python train.py --model="audio captioner" --dataset="synthesised sound scenes: up to three everyday sounds over a background" --train_examples=26041 --time_shift_ms=100 --n_mels=64 --hop_length=320 --input="log_mel" --spec_augment=false --win_length=400 --tokenizer="word" --vocab_size=93 --encoder_arch="convmixer" --encoder_norm="batchnorm" --encoder_activation="relu" --encoder_patch_size=8 --encoder_depths=[8] --encoder_kernel_size=5 --encoder_widths=[128] --fusion="prefix" --decoder_width=320 --decoder_layers=6 --decoder_norm="layernorm" --decoder_norm_position="pre" --decoder_activation="swiglu" --decoder_mlp_ratio=2 --decoder_head_dim=32 --decoder_fused_qkv=true --decoder_bias="all" --decoder_qk_norm=true --decoder_parallel_block=false --decoder_inner_norm=false --decoder_positions="learned" --decoder_prefix_bidirectional=true --decoder_connector="linear" --decoder_tie_embeddings=true --init="torch_default" --residual_init="none" --optimizer="soap" --beta2=0.99 --learning_rate=0.0008 --beta1=0.95 --shampoo_beta=0.95 --eps=1e-08 --precondition_frequency=32 --max_precond_dim=512 --one_sided=false --adamw_lr_other_params=0.0007 --max_steps=11600 --batch_size=128 --epochs=57.0 --lr_schedule="cosine" --final_lr_fraction=0.01 --warmup_steps=340 --weight_decay=0.4 --adamw_weight_decay_other_params=0.01
Rows from block 5 of the audio encoder, named by matrix and row number. Each number is 128 + 32 x the weight over the matrix's rms, rounded and kept within 0 to 255. All counts start at 0. Numbers have three digits each.
# pw: pointwise conv (encoder.blocks.5.pw.weight, 128x128x1x1), inputs 64-127
pw.3:103121098129131138092100118187088177112128117150147161138184069135109132157120161135173118110107111154134105120086094132119104132103147101104146107131101090165105137129130156102089096179097103
pw.5:121087148130130134132115116089142131137109125146109105104095158091094143078134165090098102072138118122122101157144177138128111126106113097157115181133142112075102122157153163207121126149103209
pw.7:152149123136128117108160152136125104227169115096166129101109153086081151103087170102102166163133194137205167157073189139080079173142139091128146172132166137105117102110142120087121140122155099
pw.10:120125115112198105067143103120151111136111097118147109127122102135150075086158139131126133127131120148113131093116117140213128126088160092132097135089158100119155244096144146090113125122106097
pw.11:131114127142124125168081094135159114135106137110150137110117127157066126135161120166139114118158135148105091160129139096146150137147114121144073102098110231108107088094137105162110129177137124
pw.13:133132192171130133138158179146148101077033157018129198164151118128147099109103134180140134108184100158124106120163118161103110100131165082100104158144120143115119163166149068151139150175118131
pw.16:111100164139102140156149062138112113115116125110166182090162196174100052114118117112109132122125140078176127177081201157121101076165113155128141120145123153132140096068092092126080109154133147
pw.18:074177107136106094105170093132097105153164157214129110148133095103118197108142103123082166143157117173173091091140115108083139109147118105102100116117138074139152160145158231114090169098130080
pw.23:084079123133137150132084113178102092161100174119127056139152114154119157134148127205138100171137187136028092117150183128162139147142053154126108150163134158142134173154162088190185122115093132
pw.24:168137126071106135143113103074113162108158096157102142130152107170101113149069180179097099133122153101112173159147066106133076080115118158228094197098099122103097079139108113103156109154141148
pw.26:152223112108172099111136078127106082140150106136156108117140117111155180119086143143148097089137031104143109137149100112103137130098108137149118164107121124113101124116135121089233110134112104
pw.29:089102140155150181073142079136155082103111077170120148092145134122167147108149086172167140151118104069160104127080117081088095103143197130073081100137155152135117133115081125075137111097116169
pw.30:154160142107145104175084148200148161160129115152177152140125131111137164098102147125117099094156131113143099084151133158180118164101129086126134201199150096177127167095083081102144136098100147
pw.31:092092105155109080094152103132144118129139089081100139170178112113179119124135125142130120148111143179174106121116069117122123073150155139100199118142108113148138095106149099123126122139122185
pw.35:099152181156145178091130127177127105110126060138130085129105150099109205141138141178099068099128140064156100158109175112098127175092159166121113165156186134098170154108092147126086107130157072
pw.36:146100116103123106158145127143117106103088095121115168148098174097133177051070119109162158199146144173137149131147120104179181157159123147117150167104109156159173072132183159114172147096105113
pw.37:127085073119130131107120111102161123180111125170079108171255199139143154148157133139148064141135132124135128157121131133085142133136098164119161134170133157071142106084153092105175130115150225
pw.39:101204125194167146161093184073119094131143138102085128121079165133139136169127093103100136158122112224158126097144143111159098099188159073136180084122113074187121111173134200160136163156146110
pw.40:160126183125118172144165111175138079071109146102131182146114136205046158081104100152171183102134097041152185093130195077160081130158113117126121101132114169104201123194122084147148193135114126
pw.46:136132051104125111132105184111119104076147092127100090138121098128135107129116144141081162115156119116167147203104133059165108149085133063080161099122215091109116048074112121086128135118118204
pw.47:081102116137142098145130066099143159126082101124107180198092140104106089126154151130123061193118126153108111060131136108161121106111096190094107107122145063101121075119094154119114161116122094
pw.49:079130099204154155150135068085147095101108162141155156114122108072104154121115190134156130143076144171132188120135109178177144084116121110066103080131177072085176095100130119106132119167136151
pw.55:124132080136132128097104122113120061125137071162110122036151028133101091128153167124070200099165109174191108148206115127157148063064086131114161116103140115074132193108129127158152137141103105
pw.56:098108122172164081134171162159113099093105153110161158114236161179121180107134132134145154139089091166113120085110125139060126123122104140137082132182156146123123097114092096162107124115181144
pw.57:139071099113137090107155135127156122124084095137155115164174138120159127162113107115117108133158131171157093140128131156196215128110175090157082110120142109118074137139141130169143140103164148
pw.58:087126145128119133085090158113110120130112086104089141102108099147141182116127106197073144152171124116114126120167090071091105121125149094154106143147156132093117088162132130140123146104084082
pw.59:149098176139118114179215112139102108121114134138129139072075129195118123049147122111078122145127184114151163125158114108153104193160099136107156114101134096170150131157129119187124119134171143
pw.61:069140151133123199133088137117116123129146083174169096121140091165143084155176117124118123053130119098161130097126100138084166157088125154159094118142143100139116096136142123112120130070116166
pw.64:124127146138144060141130124160149128125114075097088127100099188137094088200119169141080158184177143167119132132125199137163126150147112129132086162163112164120166139113136091158179084169140124
pw.65:127177084110063145153134120133194149128179078074115155117110068105150247138098145130061157122209135117102140107137123150161084142140167130116130129095170142150071165136124200123105167148099093
pw.66:137080152154154146101165156111157113112131175084167139161190058121181131156113150062104077160201158100117161115087115170136132177177123129078062166113141125107125121214099054071136185162173122
pw.67:135046114122136110145103066088088153085068117141117079124092134121226128172089105138126137109095140088058113123109107153109166106133198177104180145132113116103151143104193115115131119116139091
pw.72:103096122096138114073106167187113103167161164094141079164180128142156054144104124156155145143098113070119095094142129132062145117189115148108073134149167101092145154118101143108116158086079121
pw.74:149170124124152122115091104134140155120136116176182113128152060195090110096151156184096107166106125127095143087117086069075149109134110067103164098082153164170133168066162061134117205126088109
pw.77:115100107164126092155081122192180088066114148130149085115094109157153134114153080158113106088094114107092146156138174129111109236101108098147125153112104177113143116093132178086139156075109060
pw.81:127088191073131161185058118157155078145185181068148094126142125091135132178130117147144090123120136097132101164119132139078162151142126099196158076139108079117230097129089089144151079141150163
pw.82:147157180089102195146146110189129143107137126116134170161133076091095155128122163077140097131148145171128107102099153130142138182117107171135102127151125101207072133080195133144077126128177111
pw.85:154107136116124113183179175096142054146120129081192077075113103138141117096112089092132118074090133157125142167071114124155138123154134168139107171151152170111124119099142145141152097095117129
pw.86:048096079085152066158079122114110101086122143181155144103118094143119107076129127139150129144108121157140123063032164078093165074105095089137111169111168117166157083152149113120133112096150052
pw.87:124121130093102129134108095177145125160139242161129124206150159159156131128210135149205118148087144141143110142164139155142117134141124104133090127110145130168113114159165164161120154134114082
pw.88:144116128100109103100136139144143102169103111101125121097130174110134164100085126161112134131123110167078160094089097120072138130182160128134062153118094187160140147077137117235111152104102128
pw.89:081111126153121136116135126163131143164125181136152072100138169103163104118203104048098124103097100063118165127118136149163093116104119109172121115076144117131134172143089135143151118094134087
pw.91:107164153127163057135126165058147117108169065192130108141135144130160099155119098147135176161175111147146113121091153169152138157154143116170065089138167193103122115149111107142174102157062181
pw.92:079088144092136082159071179129161099129123145095133110170149107137120104156143119112135146106151143167164139064168032096125158152137096150112121161139044113151164122131132138123098147131108103
pw.94:119116156133135158133116130135161138131110097143099123080124128127119134139124138113134157113152136159134121067102111106097146122142114166134110145181188112132119127143132089154152116134139146
pw.96:117157129182111140139243126120139143167167095106133112115099164166182134111153088052100158118155182140126124125092121114126113182091154095114094155152119163057118142189135085102129141121102137
pw.99:167109188104115166095091050135125079099128125084172121124044133142108156127250093136095127089136170159114162151130143155153121155075092121123170158130124110090188096168103139169074113124136109
pw.103:086154158125144184136094126146112138097153132115148118200135138149142143128159141138103098122122129129103147108186095095113165154121136157100140087107159140159113100106066152125139232106127115
pw.105:070132187179139138119085178094159102171118104105126102138150135163154142108191149110184081100121122180175111072156065106143148077135131143080180147140131111111122096090116059169131092120156127
pw.106:149121099118114141110099106122125100108160085152173136176104188114127116081108136122160139141156147098063180104126122166138145074118163119099111135139110168140190107218089124080138079182095121
pw.108:118159211139115083121174120086149131146121126079087138154112129105189116093157113108162132125148108093089137151149084214113171157077106134142089184183174083150223164120103124161107150121163197
pw.110:138107141161140070077110181109113136094108146147133155117148106144174102080122126119150150186160158086133088125074151171160140090135135114121130151127113120110129129189160124144125097150116110
pw.111:127055136140136144159152118130123114105120122130110139137114137155091078098161124131095133048178127117125077130107138090097139172120173116087156141103156142155121187107180132154179126132100133
pw.115:124117116163107134070181142153127162115158100102105195087167114183090098089140127106199073139162110054153119132101059069107151198156098165141136102161197090104093138119105179093169142161124171
pw.117:099120149138118123107121124117156125118174122108123103148105149120137095130109126097141093125088105115107142141134121136146114079177135115126141093094138120088105130108152150136107143136091143
pw.118:114174187142138107105113056144148131107075135085104109141127132118124126072175117114129127128130164124115125097086120079089150077095133143169057191069170100141161119165085100098104117133128130
pw.119:135187101115183095136108114129149120138169083127121091138137092083110122139108135163097136156146150064106102157133144101137132081181150166084105194118099092119118140135085053164135166169103114
pw.121:105138103144149106097092085153084158057142117152104116170139143107159129148202117165184139117109112117159116166144184059094159139133137148104103094098169136130050124141156100100132087119115106